A small encoder-decoder audio transcriber, trained from scratch: decoder width 192, 9100 steps.
Rows from block 5 of the text decoder, named by matrix and row number. Rows with one number belong to one attention dimension. Each number is 128 + 32 x the weight over its row's rms, rounded and kept within 0 to 255. All counts start at 0. Numbers have three digits each. After the name is the row's rms in percent of the matrix's.
# v: attention value (decoder.blocks.5.attn.v.weight, 192x192), inputs 96-191
# proj: attention output (decoder.blocks.5.attn.proj.weight, 192x192, transposed), outputs 96-191
v.106 069:114147106096181103124091094120095072118106115149152153134139162157161156103145140121154101191189105105103090175116178112086061139135116163112127084098101126185092151179151152085141081102163111143134090173160143117094117099100109136114170131072138127157127094154157163139139189124158110072
v.107 091:128145091137082176128165102074136127149175121130065131120057088108109113108164104156140137117133086018146117197153142178112104082148099097156128143133131135110131107149133151139130164126146080180113123119151147175119134128133164114127133128119098109129119105131170099120123178138205116108
v.108 064:185103114131144159135139080107142110141082156098118135152140158133147016107159167153123162171099163090089074145116115156115101177121103093115083113156117151120131137139144150094161130138108158102137048101074129087152091145081153152066100134150172116164116122127102129119124110111088180184
v.109 091:166096170159089116140156142112161170154139146097136123147129121092132146131114086128095146141050165150141148076139117168162170140115146115121171139142119142150184103075106102145098168129105158117122109108147095167115122185130143133151108136169145133085102156131092095157085102152039188125
v.110 075:118114122119136176088156145126170160149178125155063158057071081068086174108102124171123161112172082085150176134153156126146114089117164197187087117134181093097162088129146094213084130114128090107050213109128111184120143092202085166160126108146115157125142128154190126134133145113131076110
v.111 092:097147104124191103145092123198105078081065117147171144130158186159115088157135144131153099152208165173089106115087150100073105135120110162127095105111124154094062174181142121087138085160141128125139130160116136088160143063102088113098156130131109095152118106133157170082124128107174087144
v.112 081:164103162162129155149168166140146172127132156112133155104152123078126162156134101132084181158057153150151146060158110166145178118086139134119150141171142134133161088084129081110098152132095151100101088110130106150109125198139133129128114124186148108110104147153127129153107087140057172129
v.113 062:083145117130139139228168122138090115073106121140123146146151116121153155140157073128124149206146190148074112111091095185083166098120095127159166094139127155132133145140131078079155079127166103136083086148159091155054127196067156121111111133139139078171087094115117186126149125130117112140
v.114 065:144056102131090178105174078075152169170125133119088140122120124084112051119141118204125177083091149050177113158168151142161114124137135133143127146131145146152128107113153127136099141145112161136105109078080122153150103141163152155088137110178158151107110156133141075137116159125119161133
v.115 081:124132154094181111124110160189107137091120137129159156087138153133134185125101162106100137153155149217087140081108117082125131129099140148152129082162115093113162139111143093155105081133127142067110154144133105101116106148162108168140110101149149137159131132172151179125140101116059114152
v.116 069:157065120141069189134180107101145138145156158109100164111051104078123046142141083218105187110096150074154152124164125190142142057128118119179126139143116137148157100099143070126111190168131125127059081083085105170119114153162143150099125118203124097133095134161149103114135114127101152136
v.117 070:137160160109144094141070169195116120095086111145172119135150135171150140116098152076144092146152119228063138073086104077147147150106137110085126107144106114157145148135122124117135082100122172100158111153141142066129102136102126130142121129115147136147158124111095171154149089128064124166
v.118 068:105095114137175118090102115138079133136121095067144131170113196180140191146193130138130079146146100123177080143142172126076115157172109145099147086116079123219095151163110172140081141113079124144189090161165139109202107105128096096115187106106132129103088068151138129117178148167075147096
v.119 076:119139121123101150135167112071130130160187161125077154107010086107121106104142120141113158116159097062142152175161123149100119098128123122187150125155127080134170113135136120170108195143151060170064116106131119203124108146168137138130106112131117095178107105177184120110136173134169113126
v.120 066:101141089113125156140146096084111103150164144145089164111097074093123156108111117128104153153183108047127117175158143166084102110113134140165125099129167127112142116120143127157139105137158056149047154108136098179082129127154123144136106139093117089177127108177185142102116193095210089096
v.121 078:107171138104165117173135166184102089083129154135148181121118135132144167138159122114107150161171120143063138119117097121063117086089094150141119075167116125103159147174154114096147112131132087104068094154131101110088096148134111164090110121127144082219146101177187196093150130102138133129
v.122 110:164128147140084151121159141072138186160177132121082091130113071107145162088114119110113163104051091106162160125166113153175151136127156096109154151126141108156194073075119137168121161094109158104151146101164116153093124185131152141165112128104151175085126165121084084183124125147099164104
v.123 062:165068137123112176085100123149144140143083115101139093154184168146145046148147163137158122092066158153158083099139117113158100149164134095078090165107113175139068142136125177083120144130092182130192113111096146074189125107091158113114140111167141160078132149098079088132129092147093181151
v.124 080:141135130107181121138127112132109111125106117126137126158198175162175135134176125112145117182113092151113093123132143118105077159145119115034119092156088140151135133142127168034128083091106166119182018166146134082121116143084150131098174111122159146139168107139099150143174129150085163061
v.125 073:115122085122136159117110074094119093134127114135104102124105124163122093125149136144171106113163140052143113204126151152101102115159110126123113135108122139141087149160129150113151123132154095172161125137131181151143152080101136092125125129108108108117134113092136107112132171135210098106
v.126 059:164090131141060125123157118099145152151154168097106112135113126096137037134091132155121164061055191123148142112158100148192156114134150053157134174156131127085152131079137133091138193180108129110124133094085151118147111135166153153129083128171127158122137168122086079105112117131113166163
v.127 076:141088129129096164136174144127166159137151126116112163098050111072080120151087092175101168118105153091165156115161128170157160092117121159182147110175135136135164095099146058152074162164124100107061095090096092173131125146197131163128117108187120101154079132171170119120092136127085109139
v.128 092:175159146130118128098139177162145175149072138141095121094123147159136132098130190115169147054056169193096127098089082115178124118156104101116086175084136132109126077140134170137151082119086192130185139093098154106154072120128145125093076101169136130099115140089121076173171045141108161165
v.129 098:158117119139075117092147167140164169150124120137095097092062142152085116058119191123202138054103136187132149109130095096190107118146152077103101155097112118145158110106128182172162130146100169142184171088132176120148071137161144142151062126128108122112135127091091058175153092145124132159
v.130 080:149142144135150153187126116134077132121113128129116174173191146139176171167134100167056127190123151105094080135099146156060152135095111159117132094154131158115109131127160070064135078127105118074083110122116107113108161126099117117094131080136172134102127143158133201117100119141079150169
v.131 083:105130119103109109078100131108145117165165138143107111107014122102112103067148133121167121086164119116128148150130136113131091130144121109187125153112157099107133140154107167210116151126172079191139209130125148141158121071164103147137105134128074105181163133096155083132154155116177114076
v.132 105:114133134130154147188144110118085098130110137130137144198222136118171177190143079135063105210127144077113085163123162170064142126115101153128123093178150169108112136129125093067117128117117113122063089159141093152114159135081105113097180099140153128125102115148151200092097144144130140103
v.133 098:122143131098149150161136116132098113123139128134146164170208125108177154189142070152048114184136124089092101153108145156061151125110093162159115098174181155096115109156136077065094087113144086109054110159126074141119165115084112103086171103155143123156128120169169190081098134128143154130
v.134 106:087106130131144128155101100092113074109155117110168145181169111105126148175138036147082109214175107055158113148166159150059155130086122163144176093155123154108108165120099091097110162118159070135072106177155106162099191126097112113130192144106132123151127117162140167080085209125147118072
v.135 077:136162154067134153097149131100133148174135109149136171153094134091182117105172106099095168128131142110109138174117159168096095139170079124153117131146180128099148083186148134185069103086179093136083160160109101145153106083091085109066183085152081129163186138128188119123158113107191161106
v.136 053:177103131118089099113192140141115155137189133165081158075024129143092089068138119181097132157148137102153111122172156112107097124112153148122170121111107105131159117144162115145120099145086111094113155108130140121121144109159123155166151104141134143153238115178132131129119143140113140113
v.137 081:130103079139055098136214157114116173142203151177050119112083101150065111093109110197121112124116168130106121092150124115129142104137182126114153110157134134106181112086136112129135119181060127088084168089146149137099099156162155188168113114179162135142169104177103145111106112156144137145
v.138 120:141129110142078106100147146134159163155118125154083085092060120153097110056123200105179148058101137162122161121120103109184106127174136071112107160095113119141164118097128178186153127152092174143197160087124176114138072141163143150150079135127126118124149128087081065168167094129132127158
v.139 084:096135101130118133107124104148116110090152111089173104105096124106083067143060129133160112105177091158180184099166087090182175127132161106146176112118115044149156169117112145146122122161178123162148138121142150096135114141177165149187135194077099123172136109113081097085133193109137080154
v.140 077:155129140144094127169179171139118160169132150188071141153161115161145190104171108138074131162104176110049073161081173161080106130140125152140092120173136190091149085127158098086111128140051133095074124098115109173120110107110094138106115066161175137107107115157146165136131044162165176136
v.141 090:093162137094177139157140073134084118096127118120186188138170117100164108199114084121065127183187127097134143148121146150086149158108115187171170078150157119099121141137145082088087087116174089101051111146147086134106167134093119107106192128137114134153126145167169192067101158095142109141
v.142 073:128107150145141131063085152126159132143088127098129094100079151135112110102131199088217124050131130173158164106107119098171097133139116091124100193091111116155114141142108179156156164129178142171222117133110157130147134094156105119142112156076086118104115135064101085165159113114121096103
v.143 072:198140148100118142090180195162122190154167130153064172069098133145132111102154148181139163082045164159098129102121102148163116116129126127155096154142169120103155046144140135133122053126087157093108196088098135121134084128125140142114098079206145154107192148142182105142147066130119169172
v.144 102:106111132131153140170108111094086073119147140109146150190176125112146156187137051148074107207156095046142095154154173156060136119093121164127147088175148151119103153128125069088112139115150080132050099168139098151109188122110109112119186128110140130143119116165142193092090185124138135078
v.145 108:131147144148142139199184114135098165111067106121136128184221147157153172181130111107088112187098143144148102133125149155088143142130125142080145096132105170143121141086160089065127119149097151090117042134164087115110160169097120084104144116130184124075075130148092176123120101138090130163
v.146 081:131098114144076109101118173111157129191166174179052102098049116147080122044152156158181127084099125123111122137127138104161097095139133092134089189124127127112147117129093156170163167147093121168160189116104173138142111094166111150139076089156121107129155113102122087185139121157151137099
v.147 069:110143076110123102121148068126101120101187139158163127095130111114072093156078098174147109132183122125181155105159098109141165157118178116137194088136095069118156136111123114111107138174154107123096136138154153091105126151160187164172148187149140131184199113148122141064127213107102107130
v.148 095:128135106133114125084121137144175161122119120102145116075057125126086089073092176110190139055133125184149183108132086083215116120150164094102139141093114100159144137118135180181138124145133163145192158070136172102142092129164161148176089153091102132131129128105096052154153116116113105168
v.149 101:130103110148090097105104139124163142150131144137081061104064114157080109058128180103197118082097112159152131110135117094190099131158145076095135165100069126167145142091092180173163187140097168162207133123128172130134091138160134148166076153115111113116144133076069066186143128138116130097
v.150 127:141128110138087112106143144133151168153128126127083083104054125150102116052105197106181143058098143169123138118113112106184099124163139071101113153090105110149168126100133185184149125151093174138198156083125173113146064143153136158155069130113137133112145134092076069167160097136115130168
v.151 094:138078110183083105148114175124154143139108141105085060148081154174110156097115180126183107099090137173149125102144138112173124078140150093085103147097094155183128150088102162165186154169076176155195124097128163124143110136155143133170051135101150132075098109090050087166126107168098138137
v.152 090:104103113164083092122099117108165126146137154135110062118072125151086096064123164100200098120142096142183140115159129100168108139147146105103160166094065121161143183079089168175149212154120149176209112115151174155135120139158127131160096159101103106118128124088079077180153164140133107090
v.153 070:140098169124129107070113162106147097151155136121094121075052118152107038072160164110175145077122067148146121104151145094158097111106122115123088216115145106173117138151134147176135178108137105147180119160080156154141150091151097139150099126111097133119172123135157093175163101112158109064
v.154 080:138110094124110128077115168142173130164171181131093112068061130114094135093122143172174123090113154128128152121146095119191134066119154101156124147138154091122156120135082157209137130141121139137140209095102159108144060117178138169157086113136100116169120112107129071129124136148139137146
v.155 078:081124105161119113102105108130135118100136120106146099103077113131085108128073146114179115102167112155191172093156099070184145114129165103129166131094095069169143180103104153157146180169142119145184126123136158106122132139185153148186123188078102117141095111099078086130138181102130064091
v.156 053:058144095118195127178112076129116067105093116130173116189246143101145162195130099105104130179188064082129101151110179152102144190130107138093125061162128140134133156121104115090109206129169117138118098204162111114118142143080117099080218175102145113168067126122112167105116166110121138093
v.157 070:070144070157140100146112052142098111092121111119180080133130137123076124136058130107168098148205112133183151125159124097134163160137176102102163085132086084181148195111107119119128169166165118139151093133158143099122145163152158149175151190074113116149069104128067147086119189116106079141
v.158 095:092134118114135133082122095137134132100154105107179126073059115100078074133076131120177138099182092163189184113158084103186139138125156112142194118112114064147139141123113153170116147155168114128163150120148171118127122131174147144178122183092074112161138128109096085112142189088136078123
v.159 105:141114117122102118066083158117159102154168148133110108081032120122102087066130156141184141062140107128103141125118112108170107111115122093165095190130140091122143129167099156183133134114158109174151218110091169133163101098165126162146092139119060124166177135106144068141152134120169111102
v.160 090:063114088153091118131120093080137109115164114115156080167086104122074140136099078117154108183192081090219140147182142117131135128115162127130182110150088123126137181085090135139126201147134100174132129142178146161125157129155137134174163189074104118142118102114083109103099212133159092072
v.161 079:115076114195092117135102151120143108142102154104096056149104167176095161088144162105187094117111117157170100116131137098155116099140141097087102159085076158188106192094108151156184208145106160169219101124117169130127125138145114129162090152082127125070099108090057100172127118154085122101
v.162 103:134128137166146126188174142158121153106070104105120139169206140161154175159092124105090110182091129176119120104105130139128167115128133116084110099133122165174114111088166114071138093150071173091121044134137114105109126180108141103128113127112198150070085120135077159129116086150099134187
v.163 110:140146123144098123089158158162157183146131110141095110066049135132117111064086202109182152054115149195113162112109098100205122116151141093124112141083131100128160111117144170180127109161111163136187160078126160102142067130172146148159086133126120112128125117095099065158169088124125124188
v.164 073:114129115112095120087185153123101139128175127157095120077041151117067073072101143148153117108183135140087142099141119078162163107141183119113134107123116058148194143117139129177100116164101127112095203074119135099132081151171150200166114130124121137165209093144128114109167143136148102142
v.165 079:141144130144137152182164124165100176090103079117167171165195131112149163181078085143073109174102172139130137124110108153092167115123147147094144070129152156121120122097158098070122061140115174080094078103159106094088128184090167125137145140142182157087105126149113167110114093114087141212
v.166 061:131149117145086155198187121149116155143109101139137125177188124137165189140124063128073126203103174099124082156111141178093126129170111131099117059141112189067106112116144128068118090135084147103072101120149114139144128149100125123096144111167176123109126134152121178106111094144107179182
v.167 097:087135107123130153180151086112085121112125125135163154175189113107143151188116065136065112210185151067146108152149159158052152142107118169147172074148130149102117144120142072090106148144150081105061088153172087159102169144099130111115196140121154128143094118173137196086110186133141117092
v.168 069:146113171154143116071074149135138101155092135090126109121088160132129119124146206102192137033102118195136121104097103098178119114114105105146085193089138111188106125161105159159171137091135162173214117121085147128147115109129116115124091117084097131094072135092114069183151084123112115130
v.169 078:092120112126155129107100084128132091082148140089183101114100146102089086124065142126162109113185093130155171107176087080146163134121160101145172110111095060159138187128106149129125148146181100166137139132131149090122136146146156158204151196060105124174115119131108107086121207085112076135
v.170 071:106141122119177157151111077111099081117104120104191133204216148101198157192147098088076141190171107090127099159121159157063141165117099160126141081123112148144097151134116110122133149083183111123104103188120089116125156127068103080072203151079121123136085148128128169085099164114095146108
v.171 073:103170140103173161155096051132091111089092107085234156161188140084168132188103102092084128194181111128137133131118120131088153164118109164119169062139120132116113146148139120103089095088195124103106086144166079106110158148069147089109182170102127140157104130143122159079127165101100121151
v.172 081:101129116127098123096122139137165142122125103138138087094061110118089108083095150101203127078139101157160178113157107102192105131157151097123146167100108100131152133118096191182131173148128130182191130131154172136145100134153145140165123168108085107135127116083083052157154153123167101102
v.173 072:179122149097093125079171181130159186159204116160080178044018105117102079052126137168144154088095131125097142115145119130173125109133140128160121164140178105104171063147157140166090067123102120103104185072117144140138084121163120164138095103186111142154213119166173091148141083121176149162
proj.106 070:120115121149172163100163106132050144097112111091137158148150166118152181122142129138120124154116129121150090131161095086121158102134127150100090106122123075091156122138163136171117169111091129119111160158094086104112104174143160129096158103110206163098171064164138193112179151125152157100
proj.107 082:106104105142101139124166124113134149164148056105111110158129162164177175162185077135222099141119162076163151155137167111193124093190159126135150049098087135134131105179110159124101173133131140134124137189127139114084126127144173131099191102102153178137110075127135093162175162198131128091
proj.108 060:076180130155141134138149112131104155105105129143121121104047115152106159154098150118118109139159112144154135169143130083110133047109115117112154139087082113048113156073115164076140117140116091162153123109197118146161125124195138109176100168121120094081140120143118133137128144110169102034
proj.109 089:101153168121093090131097169126208088105128138118154138106125058114115100108117112087142142107122048166111148142096142137136121206079112137143183171125164177201089131142099088156155105139151124131156188140133136148119176097112067103163085168072065095125074181113140082172070095119170083182
proj.110 080:158117171104123100089126118125151118149141118090186138138154155133150091120149158122122147086089097125141115120087132139168126215142127112156153149148133134224136086178147118124094159123146166100136111125058168079139140079117103127084178119136113171196028159127158101107158081105068137168
proj.111 092:163121087117162190130133117142038144132130129139110111154134160140135180130105178160082111126144162100097070116144095129065115075139120133113048111119131113028144144120168145133116113124092131110100121105121135109156091133135189164133117115160182141129228123140118209046130139099122162107
proj.112 085:138153168125127107119096153138198081100125155099153146101090065126102074106135138089113154099107058157125134127091150148138112167064105124128192170115118161217100145142150092142185156141149142103172164127129150116115158117118052104164077172079090101138080181132150087179094096119134085165
proj.113 059:131135168164139127147134145100104113101132163114074122134139109147140099156146152141163130132096149131129111073122118112162174031073121107109105176141075129124119174127157090136167221143132142110130050113108132111077141170133147152138095132086156130103235102132103160184128136120155107091
proj.114 065:072135133112132082129127131128161115158134126142101135119048108175131083135100134104124128093121091108172134199092150143133139167159110117132194113097068123175137120148140129164137156162125119150142098160107145088150140080191083095145140120072079100179069112117159095140119138130130085090
proj.115 070:173146162132132163102111118136104116092113173100148146119145100082069095106130170101048173093105117178110080076131090153107139152063097101146109205155154126155141164097167115109137127115130142089165176087084148123157138132082092132136087159147154077131145166148110134108107092053122127185
proj.116 071:094133135138104093108123145132172105143162108107090127120060087146128111124121139104147128085135105119161106145095167127165128162162127092166214148099114118207123134161131104171145173159142127138142175148115161121135157093173066116140120155045084115184083136121167084149134123134136076130
proj.117 061:158140112130115117150107125127087128076125162140168105140178086083082159120107133107082135179155149149094116076166098138085160122064141137107137143166189139121155152085121138115131061114136117132140200091160115195136120176057128139158107168158164129091150160144085174094108133071129166180
proj.118 076:113132070130166196161155100158087142115104087162126153119168153102132163115122126160114122137158124123102114184138151115093072111133129179149058092091147144035097125134155130127143095146105104107103225196154102121093121138120140116121103124132173148083219106156145168121104182168187105098
proj.119 070:109096132139094137129190105124149118146136067074120123145137149166157155144173098142195128124078102101152116136112174102221140133176144114142165106097108131219109123166129127171121168142134180135132182183085155075106140137169127110083157141090149157155060095107123082173164140154120099114
proj.120 060:119098162168141136105172120126127117132107111075111126140116192151175117142182132160170132121060157120175085083128130128203144104156129112114136140117063113150108116170137128124122237102124170124108094149088150076132132124160182124096177086100153155123054079125123128139175116141079123091
proj.121 075:164134158148138224105154114110065132093122128036105125104104141136125122141160166137120139127089152146126065075142131113121131070080113093131126171100118113153140166119176138169159141132096184077164187083140146099093116186129168162136102150109185110113165119169094179134132135084108119160
proj.122 106:098129178129101043135123139109222119127122127120162152094132114107112077122135073097178149126114081152156200132113139132192148191116146129111202149148123141204117115143086102114134145116158128151153125143134104146113150130121058104113121140100070106126063140117141051211130100142128111149
proj.123 065:104147089121142154158112129125125167147118137182132140101099079099099166107078133118096113126183117111123165182150141144056108109140127162131133101124158122028129116092129160156110053125121056138123127129198117203156131112130130119181126124141099083105193134129140118098083165127152116107
proj.124 075:075153123174170152132143094124082145074089098106132172127103131111092163139125162108118130151153110128123120149150115081073137070105109154136115109083125110130134159118156165136162130142110090141133228145164091123097099196134138116158091133113172128099165092181114157150144192138199127132
proj.125 076:102106070127135131124154116130097164151139106152113110146150173151162182128133125183166089146144162059129149135149119119159119093190163145140074064135110088036155110131135171118089142119118131145094065158142128125130100139138184133096196079155150172129210067116132132114181167168118142088
proj.126 067:109156119122111160142122127127162127166146117141062075116076084139102107147117127116142112122154148135127158128101161146130130159154119102152173157118135146115120120099064125169120082144135110162143154101154133155152156104141092129151112139121088086141089138085102053128100114126113103144
proj.127 085:143123139111099136095103156136150093125163117099131116116135097141139118094133139121126148075124076122130098132081155141161107217126113112189164164119178138228114130173151093180133153113149152110142168141088169126137183072132083131127120149072075121181053164128169107130110089119129083170
proj.128 094:071155149116159077096088153125161133160126123126151133101113115099093114111090123065138109109163095149147216148102127090193165147135157144126177128110098054194168140139081118202117152117150093174159166124125057101142095141158085105146109118092066120162068093122136072185164151139118128154
proj.129 096:064121124105124062106096135150172144176142118146122112088152144093086118133108101122171132123153129136141217119108100111213172129170145144153162087135124045192195093152081138176102151122144123175140107111114097107124069163166137157128115098142076136149061088109129060163179143157090138130
proj.130 084:136110141145138177131120123105128106116085143104127152153135118184094102119133170135111107109144085116136075165144176124064075180097123122069096171120142207147047151111166122081150100169086112117141159168112160136157203057111061089131127131092137088117199169153150158128062120117167077114
proj.131 084:131130107101083116133158102095122145129164140085108084158168130110157143182145082150166129153110106115168176113123082146167177121155115088119177097111109085180170115130103158110113160100150145162123090095149102113109077193113209134117155119126121160142032075090080083131181148161063175130
proj.132 104:144133142142137177142150113114089091095101159124102165153087125192137092095160165134124094144123124134119046137153194130065068151090130134092113167111123207111054168110156116107168117160093135091129134178135160118119208087114108102142110140090173101121207156155135188123078124115146083125
proj.133 095:177141159144143180133145124098082100091108153118116146158107114179142101115164165121098108134101113114129045126151175147057100153084124119093110179110127203099074157102157104097141147130089122078145142166139160146119212086094104091146141164090173106122202177144141176112069111108144101118
proj.134 098:185129109144117178167177121135085127076126150126109146149140120182169144139156146153122132149083141120118033126135156162057089111117108107123096134126150209088073135097168135100140117151090167066103116144143182131103181126096163130123129150142208142095189157123126216080085113111125133114
proj.135 081:149180184118140153113107128102104102083110193081143137135040120134127032115200151109172111133086107178158119101134113136106133150092121108120174183091068105207139163158095131092152208081135117136173148108167130111114141167105176122138113113078141114148122120123124170151156121128109137133
proj.136 046:138095101153089181114115113111163117156113092047133109170157106103130077150170049161117133072059094067188073128141091129157110154135119084165112155105195182189067114176152165095156183093090137176154131173092161143148147115128139104089133124104138107102126093146149067168129146167174154087
proj.137 075:135093100176123145106140164141164135183139105130053133106202160146088123147158092183163115128089110089151078129141150137206104150137156140110090134131155171196103103145142097126100173146067162142112070201071159129140126082167127136086132099129122123145125058161155082158142122174094132093
proj.138 114:079105126114122080106106147142164147168137130127130116096105159085099119122107097127174135132144146156137210106120091094224170124163150132161157095137122045179194107163080135136114128120150118172126110100129093110145051160172143172107110087139086138148065072099128050170180132153104127145
proj.139 091:145130077096105130147147130145131169139173110163110112114168129069121243121089087182099154133149183099104138111113091176124169074152105132187095094181150100000185087117132111129081140100143122127071110073118101168144074142131158178116163147207103142157151116122148125058120128103106155076
proj.140 081:125117154143158140104133128118132090140104146119117151122097138186111003119166158117161103135115076144182091148169177085149061192106148130059143166085113175255072153128120143117167099148098118126181094212124139094124173083156093107111120098074155115121138130122121101179121139159121098135
proj.141 090:182141135154140188127128127107092108072131142112135145144100102142128145103153159139066126120103136112119037103133146145045120089081108132099090173128131194050085153116190118067131127108117136092129139121127152159133176097093097110136136163119154113106204190164149216091086110081144134103
proj.142 075:103130109073104058137114106130123144144147115123162087130140143069141158147095085093138155131169081156126213142115088126153175127171132126148189070122104045152202130123110158172114087115179122173127135082169087113108044203134164140123127122120094156124062125083086092127170141131122162152
proj.143 068:125156184164142115094110172104168122156119134089139162104197118132108118160129122082144104093084077145184178120100102106175164193097131128098155173113130101255121111156098104189119211104115101134186142176096118148154170125146121080150132116082092111137061108133134063195136115163101126153
proj.144 099:167143116145120184152175120123087115089108132118113139158125125176166127140159155148115112142092148122119035131149162151061074141106120109115092148113150219085051143099164123098151101160088150083115135161144179126116185106099136111129143135120204129099202165147118196098084125117129114131
proj.145 112:097121127135174127114112141135137096115095138139117173105074142160095085083143183121106102144171117141111078152138181090065064118093133168118091147121125170111066178132165116132158089157105094117114140154124136119143168061160044123140086108095134094119198153171177176117096137111179058111
proj.146 082:096094111131099097131131106132151126193147115117107098137183137125144140194133096133188127138100085116183185165124102135203151148188145082112165091123122068235151104132077139177106148143122122181119092188115113086113095160150174125111130097128122146142053064103085047152171151182097158125
proj.147 073:186128095133079176130142156153136176138162074150096125110179114092124205089118086189091169105113202097080122105124105179154137053132121137207058112173177161023124077122151102119097141110112148111089164108084141202154114102115146172118151142202115142125173138155161140074105098125131150094
proj.148 099:107121107108113072125103149154151155161149127155141107090150145052119172154100093128138162132158131153115201101100073130180187108153138145170141085147135053141217095152108135165090149101169120160117091081111087145138052165164152174131135118168077146165057097112126089121164132130101143108
proj.149 098:080114120119112065130131133152169161172133118145129107097147152103132163136113090124191136140152153143116211135118091093207155100176149132146139069126124066159172109164091145176126116128154138166111119114123097092114045169167163177104110092151099153146072069106099067159185149172101145146
proj.150 116:064107130118115086097098140141184138179123119134122113088139156084091111128110105140185143135153139152132222118126101087206170120170142144146144098132123055180179119158071140130115105127161117178122112096118086113143055153179122161107115080128081141153066073114120050161171128149105128141
proj.151 088:071110088103122082141121107162183155187116107168109103097131161119101115152110118144189113148179120145129217151132151103187115181192154157119152053112122086190158127141072135191132088144137128158108092152132098084116076137178123156101118067132094125154095057105099084174153148178105109124
proj.152 087:096106107113095081146131132143140144175146102145111098099144160102146162135116105152183137154158170142109163142118093096185154059180141139149128059134107084114177115162103145161132086142152136165107105105116111086104037170181169197078110096172117164130084069103109104141190163161103148138
proj.153 070:092120094145125090136124103110135143148139102095169100161180114092151185220119087096149150115114135121165160151106088125148181128179117092121197096125096065121161106136099164148114146117167138172139141125152112113121086183100178118101159134120128168101004104087092066122165161140127194146
proj.154 088:133123120120082087153136146128162144161156133160100086117210117113117166167104076140149149129103117130130194124091098149201164123147139113120134106138135079187185096108068121210095199113121145142113085140098109134123080171150181148129168112144112144172053076096095085148149126167065162125
proj.155 075:123094070108120073140135120162131168154178123170136085127167161077144210115090103170092168137150154100089164135105098139138172061172119139178099071164136087032189117139121124134095109121173141144077121084121113151135052135139179184122138114219122153126120121136117126065173135128110164108
proj.156 051:130169107097136172136167107134096141063119142152114167112054127125162156066143164130125145174131235139071106104181176153088082052098110155177107123131101141019116143128135117121116063140155120084120121104142130147103164123132149130136117151149161141110190187142140199083092119095170091108
proj.157 076:139085059126109150143158135152137151136165093178096107126129142088128207114112100186100146131164182090072121114147138142113132033147136142212078082150158138000154120119161117118089077120146133125065098072132126156128091098133135183112158136217128137096175143148153167084126123118149131091
proj.158 095:143119090113107126129129147139143175136165128143125102115174140062132215164103083170103166123131166107098153095112063155150182054149117134196102100157152090042186096136140120148088147097158138144087120055110107162138062156129175182133155143198091158138102118127134129077151124107094173109
proj.159 109:131132123110086101145140107118133176145156107112145086156175109094151175174110082123165143122109113122161192115116086149193196141178126087131173114130114066161183086120088148143092171105148155150136124101145115125121079206105198126125161141161126165142054103104079064129165135148083184144
proj.160 083:169099075117112115165167139178093132103165131166105114124102161132163150120138115213157148164118187124088085117135098160144119061163125136169076063146146140066155114136135126143112093146143160111068055101130162121100079134140217204091132108197170152138170104122127170090138121129091141125
proj.161 071:071098073112116081166130101135145140154124100141116100138090170125134137133081115143192116156192140122101192163135122099158125151211143132127151047119107093149160128134106155191137041170147134164085131124165103084134076146164148142090116070135113156114119074086097107138152172158134117158
proj.162 106:097112122126193104119103137133150101155090153160119172098088158143086087083122183122088111136181131135109103147137186096082059157109143176109107126124123158118095176128136102132131098171105101113125111178105131102161162051157039123125102114104129072151211150163193138131082142109165068100
proj.163 103:080107129114129071104097146143174133189137137143139119091144151070076136132101093135137139116150118138132213107110092111193176128145147143147145109145117044169199114161093121148106152113165109177109099095106073142156058156160136177128133109143063126164061094126131063142164127127116135109
proj.164 069:151082102124097128120146133154148131168156118167112085109180129099105167119157080201144166132103127107143122094139088136185147124167122134162105117169172102112169117146142122088108185103126147162105100150086117146141068150138165171098164155184112141171104075118130082118122139130087156052
proj.165 078:139128149165179164114122163140129119111106128155142186101096132144087090062129168140076123123158146145079081100126172121083095155091125172114072165146144176099075157124165082128133118128092108081126122134107158159159192061127055134149119148110131107137230179165181158126078087094152070105
proj.166 070:123144162151132120108140153128126110119093126144108174115000137172109031039162179134144108149121147141106082118135189116113052150093137159087127162081115171181091156145127108123174107153110111094134159151152148148141171082124108129123107100084145103129219153136165155131108120129149087139
proj.167 101:171126123132137183139154125127088101091125149123107154139066132176152099098173165157109110145113156110108031131155157134068076085098115134130084156127147213058058148122162109060168102130091149092120137122131171134126182086104101137126106143141185118106203172155140204095105114102142102119
proj.168 071:093137104095117076135098104132142143145134136118150103146190101089124164158068110090150138117160086161143221135104089114132180149172126118119186096127115051175196120112092144182101148116166091144136138137138086098110083176135138128148150134101085138141036113099074105159170167135112135144
proj.169 085:154107081109092142146145128125132164132168098165116102124188120079130235130101098174090158132126172099102128110122103176122149064141100132208084090183162123000179094122139122104080125115155140120091133071130123178146073144111173163132141157209121139127136138131141141074126107095112152093
proj.170 070:148155149126137176150170108110082112069102139136156150153088114146153128088121161129127139151135179156096108119162157132041080109096111117128090150121119189082081158104133152075161079150143126084117148107152153129097178113095121108145151146113175104086188177149123204113105098098172105138
proj.171 074:171167138110132156130136152117094144067113126147148159124075105123137132069126158128081138129155198164074091096125130142049107100085112151127098154135132175014106143113184119082139102110148131097139170064160144141126145112076100143159135158150156113109199206139144208091084092070163106125
proj.172 087:112134114103118070127120144167126142149170124160123101087129150080140161136123105129152150143139154146110187090119089141199169066159140144176159078141103043128203104148102134168104144115164142154102098078134084113110049183157176193119113122165110161133073086120123100126185132144091173125
proj.173 068:133128163140131101098105164125151114150148147090125137116195115132116094191155111119151126099071090116187125122076084130203167184113131115114148166121131094245140095172094124155117222089107123165174097153095122136154115142126153107122129128109099139177032096125130069142142118169071163116